{"model": "audio frame classifier", "dataset": "short made-up English sentences, spoken by a formant synthesiser in many voices", "train_examples": 26041, "gain_aug_db": 6, "time_shift_ms": 100, "input": "waveform_16khz", "num_classes": 41, "output_stride": 4, "arch": "conformer", "norm": "layernorm", "activation": "gelu", "mlp_ratio": 4, "head_dim": 32, "fused_qkv": false, "qk_norm": false, "inner_norm": false, "wave_strides": [5, 4, 4, 2], "subsampling": 4, "layers": 14, "width": 192, "positions": "relative_bias", "kernel_size": 31, "init": "kaiming_normal", "residual_init": "none", "optimizer": "soap", "beta2": 0.95, "lr": 0.0025, "beta1": 0.9, "shampoo_beta": 0.95, "eps": 1e-08, "precondition_frequency": 50, "max_precond_dim": 512, "one_sided": false, "adamw_lr_other_params": 0.00086, "grad_clip": 1.0, "ema_decay": 0.99, "steps": 4900, "batch_size": 128, "epochs": 24.1, "lr_schedule": "cosine", "final_lr_fraction": 0.01, "warmup_steps": 240, "weight_decay": 0.4, "adamw_weight_decay_other_params": 0.05}
Rows from block 3 of a small audio frame classifier, named by matrix and row number. Rows with one number belong to one neuron. Each number is 500 + 40 x the weight over its row's rms, rounded and kept within 0 to 999. All counts start at 0. Numbers have three digits each.
After each neuron's rows are labels from the 100 clips, of 14976, where the neuron reaches its highest value: "strongest on" is what is common among them. Only what is clearly more common there than usual is listed. The data: short made-up English sentences, spoken by a formant synthesiser in many voices.
# fc1: second MLP up (model.blocks.3.mlp.fc1.weight, 768x192), inputs 64-127
# fc2: second MLP down (model.blocks.3.mlp.fc2.weight, 192x768, transposed), outputs 64-127

fc1.470:440459484427506514531529498530521519510476426501523522543550468557487607505500572495502554460516467487453442488438482517498433503541498453510392521440524492458437558537550542555467482418511476
fc2.470:525532522513534479499507508440507477496488445444521417489480421470561374590483457519561494563485522489494586522522529482493507531539470471477488525524515494407544435481458511509538575554443428
strongest on: /s/; quiet level; reverberation; /ɑ/

fc1.638:501534526458563573511504509556493537507511554474515534514484505477467527437497512481459422496516495529482470511543499440466526534468438544519515450496544428474573535441491564478450470512473542
fc2.638:475440521507524467474531489491462491495574498481477585488524436494491469487544523465415467520575463535494498536460529518451542515484450530454412481453459515492486531459457543553470502565527552
strongest on: thin (high-pass)

fc1.620:503584505447487493473494483538475463527452532479491498555514490500539416532481445441477371499485476414571502484464479443443506420486541474513415521481470535535511528523486524452551494497463463
fc2.620:464522544473498551529548483464549496495457513543395521542461550495490479523509573461492467465495469493486538510460543509472558534521448477543521435448525563485474469456456492529589445544477436
strongest on: /i/; reverberation; /tʃ/; "he"

fc1.238:478546490534520476503490529496574557504478512578431504476546549475513478509474524530510481414451496440431517518409464531477513493484500504484503499509527377572447448456521493473498452488448506
fc2.238:471422548538478490462446449533518487499499468481504484549533469472510505531551444511498528573440409495493528476535450515458527526472555514496387462458501465466511560503482493496452546522519515
strongest on: /s/; quiet level; whispered

fc1.348:556453489480460573527462469530487508502469517505498530488496482561523541475511470549482494501546552453540490511532441448503508478522485505491466485538479473530548547504484470533544441436477496
fc2.348:424494525491471460497522377547500473504532516550504458517504448484492511526513490484419467526510458493476545568499505446544514451477538479526514415475480475476507489535523429443464493514503478
strongest on: /k/; /æ/; /p/; "that"

fc1.436:501468524475462467502474517473459549493486480477521565494513419525509467491517446515501557491468538520464510491576513458536499520534456504533520496543522467483521578509550478523453471502494508
fc2.436:453510555551448486537506581516568489458546469502478448481446599491461456535478605511455444532443513454550489484448433550441503478496502512469555498508443479482558400534488478494480495498515452
strongest on: /aʊ/

fc1.114:511528484489499471511483520506476564466520497509554519472506570486515549447489475483530480465541524513494461568464448518504533521544475488412577464478500523549509518534529504500478551496545421
fc2.114:556430509513489472516532459504461532480543456486482453518524471559430417554361504509482498541449466557441549496567469549452467458473516472510518480432450510418535520518480530492481489518504514
strongest on: /i/; /v/; "every"

fc1.239:464465501502477550596470520501427467495521460511527510482488499593504469469553569474502492518480432439541515557477552494440520505551551580485438518549453478554556471534478467529464499472491509
fc2.239:510533522476524453448520465460554436474444582518438495578481470458476474556444455490426457535476521554502474428553452490469480462428456493526568516514519515430512534519552498437474506499498496
strongest on: muffled (low-pass)

fc1.352:507466483480455475462490468508500594463488479551450508548459485504478533480516519601498459535495533505471535598543476450535548436538457455396523384537515506509521533505550438521562502500454452
fc2.352:442492499503502564495548477456508507505509533516484427558461472494475488592456435465482539439491472462532562499474513516589513508494469530505502496503413468537437528532577491486449518479493508
strongest on: voice: deep voice; thin (high-pass); whispered; sentence kind: request

fc1.202:546453478442559535455466495493508529489491453503450542480471455559532494463508455552485459475494516460401448486554514480461504440530520505481504466492495444461487544474528494487492474492527523
fc2.202:447497502556424491572491455493527463497499518495512524510500588443505507478518514410486510568473505467600519538468480471471496536464501505528454511467515462548480461512497508513455495487507458
strongest on: /aʊ/; thin (high-pass); whispered

fc1.55:528524516505445459491543476553543471554514460528414529469442549500457493481483543472547489473447501472493468491586515521488574565516524510492507526491514503477512519584536562479526436411454430
fc2.55:476493530551551501459502480504445507472479544465542469478545439493499508534480464506429466577556465524481507471469500497572433483532488481491478466530477521455453447505408437526506497524500506
strongest on: voice: child-like voice; thin (high-pass)

fc1.372:550459472518463489535523469529510525469557419523498502474448546529472524435493511549540514469535559470439582530616463495557543441478418497444522481574478492510530472546517507511498448434479524
fc2.372:500516521517438494593540455500526581481483521458523460496506507474494492519515540486495537448429544512521564500475448494488536564512484541547497533462482511432522498474434475462506525542504430
strongest on: /ʃ/

fc1.400:459532485489602528486459580529441427505506546502423493506468481524540447487527506552411547539533538444556521476513487453486449472471497469423523527474609535560514576472430490484534490452487479
fc2.400:536468506463429459535562440459528525480472497588540534520553493445494535469496440472580511469479527556467451492500539444532571479516511525552476472470419440504476435548552527498412535497528543
strongest on: voice: deep voice; /ɔ/

fc1.226:544603499485484434506512476492515481479579464540555503487481557580506405459512540459462537499492471414508498470523492418484453562429524469506452513485514460505579538500494505436512475444452552
fc2.226:414496468486518489452505477417434551487507491515507511479495514546509586540491467553481495540450483535423493466511490505425474477461519506505545596469410549458431451542524529508449481513496469
strongest on: quiet level; voice: deep voice

fc1.285:491558459498503459403493526563490531475545578530510547491464388542512513432438508460559427460465498427479484459491525448518521547495476467506491532534504459521463546484504583432519485482493588
fc2.285:516392556551462440540550471486547485439535500495548521580540495531489493459450475498507599493548464559540534470501490533515557425438520506457512517512435510518462494550449445518460449530561422
strongest on: /k/; /ɝ/; /p/; /tʃ/

fc1.305:545488410519504458460429557501564486485477487521512492540421526456491513555494467426508464467561421451545489485455479492472549495502477453497531557514481548505520489513521520503545480451522579
fc2.305:521521467435475504454458469454427498521456499511481576495477503424507492540525566496566518521505490537516572575482536519516535556523464356506523441498557534465465547483542430524518474549509491
strongest on: /i/; reverberation; /v/; "every"

fc1.60:558583444481537439487442494502511472465448500501512487487437537466487569505534496473496530581429462438496566413537410522551435536484550473464507554530547453494497519498534506477488501436405487
fc2.60:486470535595444544528535504543480546529555521492544458484618497497548461528475483507516425522568559537481555494462523515499524488483518508545458500409493491510523483456422459537517532516503489
strongest on: quiet level

fc1.92:573512484503485519503448509496501518541511507535475493477536562553560478487445596504479488509483530517463478531576380492493569398521498510463513445522508467519564481454562462494474459506448500
fc2.92:474503515514462577485519505481524493502547524459529393573452430406487443536525460469520611469508507520518508506545462515467470579489382556496417529423452522460493499510458480531480480481465493
strongest on: "our"; whispered

fc1.276:479464591500480468465497478463527440457491484462546498493534490576560498481410553491577488480531481400588477515484526468438492487502491531474474518519520514478452429526467503472508405509544453
fc2.276:522475467487522470519508473542491525539541560547506472580488497479532560520490494495468589507488548576478524456525476433482454509482594512434511533445424493565478536487529470523510585510527465
strongest on: reverberation; white noise; pink noise; clipping

fc1.662:457484463494502531519480510547571552525483471489459539478489492507476588449448463519504419535495507438516489406549439478503583454522567502519500503504506403508525533497588479474501459516541509
fc2.662:488432514533513547512457455521484541512501521465506453506469478465508550535529471507522525531491505510433527514535470513568502480425464473507392530386533474476500554512469454533540520554516463
strongest on: /aʊ/; /ɝ/; reverberation; "our"

fc1.349:401509531513509404476579524510510510447525551563541510445514496543526457511477481463507474570536494409560458475493568504511498474507537465487534524529547475459419450457476507465461489429543535
fc2.349:433487614536507530507519428461503487421533527513508488556475483461507465465525462482474436570480443471494452448479443531466533436482488493470512448488505474445564498536452486512503468483515501
strongest on: /s/; /k/; "works"; "likes"

fc1.663:464549516512496465411515516492560492463542458475512468503472517513469487502488584513502473478502484425504533556515437468487488573572559501492531496502445495469568470561492464463433519458447524
fc2.663:447450471440535510522557452450466520489537578533571525523606499477472516571487420462479462528500519530501502537445468489492506492470483527514500471487469475495550488496507578505458542532512535
strongest on: "our"

fc1.539:557446553532494454508480550499492584523491462528462495501443515490458526476538545452486561465480499523401451459529449492499540469513495487522498469527527405455487497509592554471439553484523500
fc2.539:403522493551489566474557470458611430443524536479489495575457489476469503476483493481519519467491494462524571456438471506469492502525479518503496473430380541505489443531500446461560437559482408
strongest on: /aʊ/; "our"; whispered

fc1.534:468519537514499607430479509542515487520478519438529516540506475527481477445488499455441494498520530450495446503509482499509514459516556539582444485459500396451471459487548496458468471556546514
fc2.534:417480549502469494484524502548533507505532512534478504561380495489460455564481545480533466552446494443438525470440457468491541492447473467521452526468518442476577515503488478525533491506456471
strongest on: reverberation; /oʊ/

fc1.258:528570518555448490489513473544473502410498475464477514504452421547507493494506472546526503487534483437493515469595523537492479459442454463457488491574478489502459521484460457398580431511451515
fc2.258:478471488507421434504563465519507524485487498434452502518514493523472505462514578492494574494482397463484566479462464576462495505476491444480500494465518489436523521526413498424463443526509439
strongest on: /z/; /ɪ/; /h/; "his"

fc1.49:508529507528483529483475507505530566538610513525547476565424473523531465528490481522560460512550439456471449478585544502464484481471528427489510563573473529483489519524431468411532506538451550
fc2.49:573490544493453485527535543464492504418461514492591468456555506480527473472505527534516541521461594446486551517511526512541488500493497564481459486484472527465464447439421519507512452473522482
strongest on: /ð/; "this"

fc1.665:584454519478554480466487532530484519499488549493433545485509406500463470474482510516476483485552452497479534493550505465446562557538531478496424467527534435440558545534462534568483535454504465
fc2.665:468529488476455562546495467483462478451474460518592477531448570501522526470529494432496442483447486494547420481498475507486457447518475472545487430462495470591507449488510487497445509513486554
strongest on: thin (high-pass); whispered; pink noise

fc1.169:461505501518562559510492490495530479472447465600573461489440494448506462471421518527448493474459514484515530487495507525572526537490503487490533541538488550589479477464455467461516466418459490
fc2.169:556468539526473491465565532517525523531546548483476530522506464516538501539505493506469409576492577485484515493486505488432512444512496485454537456520518395520540569526448454551468495577578495
strongest on: quiet level

fc1.196:518524481449503496427566509485490566472502498460502512450473489509539479479444462523505457578457496499512468497474493530586527493515432542423528488484508514547476504522482489479534520483503476
fc2.196:469427524558521547490509469527570537513554520510500507503510484452481519609523528437474464497522484542458514468560505560456479465469594504513517420496472509472484565472492480573513519544514535
strongest on: thin (high-pass); voice: deep voice

fc1.375:519545515426522480461452488502516506487525462594483481493451466538488545488461468538524495513502534503453478465494446503498472509509532501447502540540604592608542503555566518516501498454446487
fc2.375:501522467571481505525450549557488490442505462502470511466513560518473435554533533491413514494434488526523462552526505535475490508485472466524473494544482429517587583564524480490472447506575585
strongest on: /ɹ/; /ɛ/; /v/; "every"

fc1.128:518574484496482488565575487510496440489463544515528517546474501498560481487454525529514461545469589457505470504508497470585531459524497463430596551449520521537445501488506459463510482562467480
fc2.128:528425608518522523448505487505521519480556416457483460493474477522491526490521543429522507472505531523498593450509467514464513425480487548529528411469512439513498562477506549520570507491576505
strongest on: /ʃ/; /ʊ/; "pushed"; "a"

fc1.165:466507441503506505447485495526484536435457587536612532550526498497508565457481533523448508512457536511516561445515413488532522563481580507473525544459499499548469526470493536500497533442440496
fc2.165:527543543483464470541557489456530479548479422466421474464498489493528367510506458475512471491504498497460458557513550504438516432502465520561520384502481453458514506546470493511468446563572520
strongest on: white noise

fc1.529:459477502464515524505557477540529514554475452436515522557520498516564519477434467484558461456520503449508458505456381480506544462509509450472442540533471439514455507452514512443492537455534516
fc2.529:519449500516499567545477489534513519517529502500494448514478463478461495506495450505453481587541481529465494480551529511553531460447504536525475419420481571452526554514481481530537480567513508
strongest on: /aʊ/; reverberation

fc1.414:539430470572501508562547525501522526546546510488538501478464586531439475541529562471542523518496549537533489423546511487547472516494464511488483449496500437546468509442495444439492473486443524
fc2.414:461521483432360521468534496432549457449503497431478487450497489462463488504479516521528511461504450547532596534440483493458503471517458497503439531504509455467516462574486499468475529610512486
strongest on: /aʊ/; thin (high-pass); "our"; whispered

fc1.635:531504480509481484491494579520493537549509506465453536589468488439461578516501499523470467497425518429503462545534403521551490511529544553505483563531540417443499453500582527456452483449503498
fc2.635:449460522569509513505530448535543516462505569508471446487495445472466572521493486434532509517502522560479582513418528480491491482497496434499524489442534554462533508487465440525495540541481469
strongest on: /k/; reverberation; "who"

fc1.648:436543526492472447512496469484603462487561540434564487433502506585540515453456459492522522531563424413514544590508525479469495559450476461537457577517484478519510499518438516465507497453531616
fc2.648:525443542471535494526523510521476502454454478540486427515508560530498502601528517489486521486522495465477495431533462475462523473529580522522490508488542575521509475535539513483564466626458467
strongest on: voice: child-like voice

fc1.157:460553507515505526568531581474556459460511472495539450574484433544458503533465495544494512499488481467542557527512518427553460552493527548528504606528510494532447604476435444407474495484471506
fc2.157:523443493497512491529503470512497514474527478525497517428603526510530517513476493465468477499452467491492485532405470537460497486482527565484470501481555440492568487473486506438466520532482533
strongest on: /v/; "every"

fc1.462:536485496478479479496484494446475532505495561474530558548548519520508472507593444545461538473540539448521513516499505446463474573487466514471521439580525521468496474499481499488451487475486516
fc2.462:471457520460478524532516505491499512528392490533496495464460442516464497499494416542523500444484500512549500467530600525481553580452515491483466508438434541443520562486524536535542492551496456
strongest on: /z/; "his"; "where"; "was"

fc1.637:503563504527442464440478484561543521455530496437519550530487487465485460516471473473578424471481556461524435516547484495504475556466544470544508576494539582447511465564538492484520551472519497
fc2.637:432409542474526565514546468567495473496503556532523452532517538466543503538490519501483500596450483552502502477433473459443516416467487525466519414502436402532498526519465551483525473482472516
strongest on: thin (high-pass); white noise

fc1.591:486571433528535545477426516509507535465446462527508569454494526541500570420536484496474509477515559410499504493516478424547531586552565515461488498465494457500513516509456527475475503474498494
fc2.591:532427570513509403554573496477518471543544520478466502521528395496483476531487503512472496493478502528522430455497536526443454412461473508550463451529466481470524505440500557517526504521484537
strongest on: /s/; /aɪ/

fc1.384:490427482544491479523560547549491438544462530431493490452532573485456466518584560586463574481563550488504454459517501502506496558558515456446510472506496594504518442400474547494540437569482520
fc2.384:488486537476482491459466565466506536515580481447551498495505462509496553448517414499480502477535461532490577517377421492487463449533454560520492427501575477447505457540431494561420461550491536
strongest on: sentence kind: question; /u/; whispered; "who"

fc1.510:536464515483492515484531525560451484556573507459623499520581527513521455488501526477533466489479502419541568525516461485526522534465490533528521481498497487527549474552471486470513483436480539
fc2.510:549546424447506460557485446477581502508552483506533479513523542549450496472520418513456548503422460596509478471503464487458422526549567520435460570443487499507506516453529497492535497496513465
strongest on: mains hum

fc1.611:528483522522507487462395563521479459540537481498453504554515496586480495446517494558530517505507460443550439489516468549487528453480483484524400532514531409491508528540513472470459524460505561
fc2.611:397525528525527560481524384493509451430444562508443453554485457485481544454524586455428492597522499538482508532482505413478470539465404472576474452499446562465504491542464457471516483566501442
strongest on: /k/

fc1.647:439454523521484474492506536493559470517517572466559543446509554589534474482490481451533458449611508397499540549534569494446513501501442461480491471475470517514413414468514501477496458477496517
fc2.647:465490490473529509466460540521516484456516499482485385584471453474483509550436502528542540535453505553528475442480502529501491490477564553574535562505488449467519519609498464478533499528451487
strongest on: mains hum; whispered

fc1.513:547469505504479424540497483481527493555459546447491514475496532496471513459520502553457533502524507446499505493493499468476465507558518474517507474568494511408512539414505545476487427483469631
fc2.513:469450537545489527531570461501475469497499481449524487532542442490569430576515484473440445495440541524496496457486469494543486489450541585502454429446454540557566481441546484518391526499505457
strongest on: voice: child-like voice; mains hum; clipping; rumble

fc1.734:502521535528495486547454527499433532521445563528458484492516437517524510482449478550421466462481539494509531469508520471560530543471542570442510454531487502511538560521528468563510472503560498
fc2.734:490506467463482460512590506453465484512457521544503535469488509503552513545458479502543520524546515518514475519483431483521497497550464475589520503486481457468515404486509536481435516536527488
strongest on: /z/; reverberation; "his"

fc1.213:437526520528460470506546537476578472505519492439563543506491466588509482474430505502493484476501469465542512552484490420481495481495560513491491521491538472472475490537467480482467496482543590
fc2.213:544433489515529519467513492583476454569526542540497415475557531508469552560502485493486525464511507485518520462550477499482503592510510540463503499500440537577520445499530524410520547557461497
strongest on: quiet level; /ʌ/; /dʒ/

fc1.428:537524508487516495521484499506547394471501513521636461512477556530503484444520518445476575505488491444530405518491567466434454506482507481589453537477480480544490477499531548493452461469505529
fc2.428:454510503483433519445524500519507478479525467516446504538537482548425518569463458482495499549492473555402439462457489507461567458461455503478544511505494420485558493434533474548515477559490392
strongest on: /u/; "who"; sentence kind: question

fc1.39:480552568523455523521508548501506469464470455494559502512509458536520546517481538466535480575510515490550553522528396495537461485511400473535508512500480412517436460532508492475492464478489515
fc2.39:555459532467481466518501510539551497574534489493518414488510501514561439513514517546439510517526479420455551517482522498489496599516504556560492560531523602483550463463461422456514551545462523
strongest on: /z/; "his"; "is"

fc1.401:515459473547454508488497525493475452493523491440534466484551498578531511474385462551528496453584487432586478535494488448445497485468529506476477489452511479478469431463441515478464432470574528
fc2.401:548516520488583479500503509539516468533465490518471496509519394486520488473473515491437519524475549568519500415526506440463468516528566563481548506469446515497513591484540424513529549605507408
strongest on: mains hum; clipping

fc1.76:565437472583473435522511440552505507514499551499471560533469550548478548486466476533488505422566487479498522439522501570541493540536498488509466446564495412472472532497490496476516458500467494
fc2.76:424467475555505492524520411517482480556507584442451479528454458459451457528481528535481447531444494556502559502391548477476501512472461454500523456499533461479584589499451466523484468515520434
strongest on: muffled (low-pass)

fc1.119:516496459469418513462501496517495416417549473449481531416463501540473494555479406519483423423484504507539461511542534534466509475509396498523469466536472439502530550563533536508460432442511514
fc2.119:481489555518451494541498585513443580526614554508455475421462456468510485515487480515506498580492506556530564443474540454558459477532536505453493539596540531450478474517428402468468465524504442
strongest on: /ʃ/; /i/; "she"; reverberation

fc1.351:524461558497493577476496497546487496481466480476541551448457489459412524483470569484453446533478531520516522508570479527447486584466491540529503491495464529502546464535520498562585512492498545
fc2.351:387529443598543523549569497549473510571497487462477529528533477491513513458465466464442418600485457522485561483456533501491456424492582539455429414501435487469476549470474494512476424497525490
strongest on: reverberation

fc1.2:528515592503484531565461522462514518538449579495483540536526486525483505408468423556443441497442483537468535488544557464545516529471509526478517527515560464511554549534465448528511524525565567
fc2.2:438524546448485461523548430538472527525488468530481512440477511567563521492482534527517539522501518475489482470423488445494502523514479534514478521461420507449503510492492501513530474589510546
strongest on: /z/; "his"

fc1.695:470546491499524521541525541489459468568554532511502554541493529484548487436437514526441521477464540461505450486465490486500429520430514483521496490583516462498432509505417514529493456489546537
fc2.695:483474587500483492533517432484521544530483518549450480480533436556448557552546459495499517475495490519493561465451477508529506477520531511493409506496437502479525517487524521525534461526459482
strongest on: /ð/; "the"

fc1.630:550523482487552378518455533519500519449492515527485507470525565491499550484511488483573541459545504494452461500528490525467477541498457520519560494530505515535524552466533477500591553423512434
fc2.630:516513484513396508450556475496461497519493506427508496483497527476513457571493556533493448562489443552459567466494432506476559473574450451432491391505498396432563521581520481460473459556486549
strongest on: /aʊ/; thin (high-pass); "our"

fc1.153:482515422438535590434533495495526542538420522555429494444517454441530548490465501518557451421474522476451456469547482540481460538552503500511496511567493480529517502477556542494494554441521508
fc2.153:452431464586469434490481464476506424498522510491432465521520535471499526540494480499464482529476437552441546489521498492464480481474463450416559473522483501515532526529441479556469482513507450
strongest on: /u/; sentence kind: question; "who"

fc1.484:491562561460470537492509494526476519494609468486542515507468503534559489513499438543565467461480540450539483509493457464497548463405543456490481531517479455467476512518480518463545488525445505
fc2.484:518448532514512528497503501515509492487467478454525492452532495484515466534503509529529485528480458484433524527519515464579485496540467549488437436475540548411511503417510495433519463516527482
strongest on: /z/; /ɪ/; /h/; "his"

fc1.25:502581531475456560488530519492469503460583533477511549479487480510540540469521552501495480514530479450613525477522496521407496545439459500527475528512525484494512492497419528480511460428529564
fc2.25:557499503480523487545516474476454460511462465551436505456458507484508497511496459510468540536518456578472460471532541519581537419486486510487460487552450457396499564541527495452539469557481469
strongest on: /b/; /aɪ/

fc1.122:506462484533547546620533528530476540511502503503528571426479505506538489503411546475491443525519467485574432557525441476458455553462575537503530548503499486442485444439465528521556477511546614
fc2.122:452498523494497506501450408566461540563481516501435482582550545495523468573517464479453521535458528519432519509451487525562535518501458497494482464439469491534516588526521442495523465506503445
strongest on: /ð/; "this"

fc1.29:506596538488595475466459547496506520537547537526470514488473491455570503487497489555465476423527536451489528486543459481498474493487530377490537508483455466501482535482461527522595495456477551
fc2.29:495455571545457518513569472507486553459464450478496381535569523491510493500485543476491513511448438477511522489493457558452481439395504534478426468478471454408493478490505465463499510546458458
strongest on: /v/; /f/; thin (high-pass); "every"

fc1.227:489492556509480569554475533528498490579577539429506514452511506544499495417518516457509465481588523420551521562489567538406454531473523489516432558544498427436485541463561540492445464411495552
fc2.227:527537472419528481505414546433509448516416481544473476542470512487488510540493513521433508490478474512481426451540496495523570434529558502572459523495466500459521485584527506496538474500458482
strongest on: mains hum

fc1.149:520457509480534491408457557509463494504505449546505474430519505528526495490511507454562517446508461431489444526491538552476529487586483511380518522508471518480501483491534503488445551421485518
fc2.149:526477477527506438485447454431436530493494476528486474533541451496567522584483531488469430601456489565486545512448504510437456506495422455529503484527440518409525542535466457518482513537516444
strongest on: /i/; voice: deep voice

fc1.639:524545551531558434470482504481524619502494505554531515477475536541549466463509564520453506488524465456484477476457457481551465564506541428569402487520475405515574573509465504477527565456551533
fc2.639:495501559433543495523532501514589502475543421484473416472499502554521491509491477553487518577487548513438475565514533484480521470534458521458441506407483527449523497499481495478561468571485500
strongest on: voice: deep voice

fc1.48:543484505471389476539506505508523494506546522501489504479482435568492520486557487570505509540492553427517487471514481453522470437499473505484442472518520487526502482458503536548514457464463448
fc2.48:466488485517585490457406442469478498497534509476560515508508489492500510504510426429471512425482530549529561568548537466499492513477491519480513437500365440488504539572523468485514512536469517
strongest on: /ð/; /æ/; "that"

fc1.81:490538531523576544485519498490536505550481512436504464484503548517483457536463529529493446504439438433478448525474464502497509430535484520402534500508540555461506473544525471463490491524483427
fc2.81:433481566485502528532480459527494497506461495459502512550509467512520458553524513474448472535505443482433454481425484498529562362460480487470565443487539468445577513553525526522544455579472439
strongest on: reverberation; /k/; /ɔ/

fc1.300:474500502453502447496420560461508454496538496507497432503485490542510478501399468513532461525528539483548464573466499517445517528420537417501556495545519499463534633466503451459514488451416528
fc2.300:544480477521502587504561487546529504479486488523571467482566532445477572522559504410456492487481505479498531426519562510513509528535485535503450469429464495550491391526444491504446562528537498
strongest on: /ʃ/; thin (high-pass); "she"

fc1.74:521428414498516554581456547499472493520556536501515503475559534533508484484435514478547469485536487431501492541498498471451475562519544519450527472527515496386487455389507592477508461474521595
fc2.74:480491528561577519536577467499492537548533453465456521511539459506511516550507469478404538504450523533500534485528510486531503533509537562492406474360495477540507573455527376519453537531551446
strongest on: mains hum; voice: child-like voice; clipping

fc1.361:529492490503514511471494560522516533520450449525554501496519506558502495543427484429448510487546471506532488506455531499570438527467492534479438523472467533480437561479504547488548505394527489
fc2.361:511472485535538478509511487454482507453480499491523412496530492452579514481516485554455512567476459568462520573526515484485491548472509493452487500474507486489508487483505428499470504558505449
strongest on: reverberation

fc1.109:541502511445481456472469473531509528498513497560440454531563490522472556507486524528514486466493536478481499513480522471531471436568472439473547434524530510519450459541554491546533477430450483
fc2.109:478542487499449513537465547465563503496500495548524470547409496486509444469418521490492613548499505567520458560564378509495517515475447496503448500476424468531513539505569517482459465509525545
strongest on: voice: deep voice; thin (high-pass); whispered

fc1.73:535480508560497491616512564552460482521470516451533474531493494468542455493470472574499498548511490490470500480523486472510510542540503510552474460540533540449599528442494528517461483500484495
fc2.73:520395554462481511562533488493467536538512557451503537494476475556553572547493482460531456419511540612449518460551498503492470535493395505434504540451507481462482511538434494428495496547531529
strongest on: /b/

fc1.702:457509425508473560460580511526517567478497471505504507497511527508475525457490531478492507491470546471361457477514494482490526486557463534415538476498526474560501421499516499467546526570585416
fc2.702:508461595532473474482550490499543463522509526476526422499528423478486406557426435527482463512502476479584567492475490541481507488474498531501556471510478533415515489551417457503489511486445539
strongest on: /k/

fc1.181:441476582499495501560475512482505458534530527570466559524476490480477548485439534537486491497549538491600474566511547532497514485407505452492524463530538478457405508473545591555538473462522526
fc2.181:583549465439506528553495495524533487497487518509577509472485454543531517463581403422457535525487538476487469408486472466528510439545544576472482499512474480546534486530544471472533414524549538
strongest on: /ð/; "this"

fc1.719:495549455490499440526545532484525461507490449525452534405497528569520482502525541512576513428550496411477512520501495459511456501517495502485561535524442463492444492493493510513554562484514517
fc2.719:437407545528552568535437497543507554513549525450481453497530431438500531456461488501461502561491496526536560559488480553475515538508443487414447479447524540475562494532473478480436552530468481
strongest on: /s/; reverberation

fc1.762:478489569489487534471518502524546542475490508543507556446497481496544466559473489492550444463488543507513471500519560493518527499408423512405446528542463438547495598533506428537510455469441521
fc2.762:509491517504521462498493504462547582530472468511499491484607551529425461481474525505403459555519458492487498562433489480459511510467540527496451547537528530527590520510523459434449526483500492
strongest on: /ɹ/; /ɔ/; /dʒ/; muffled (low-pass)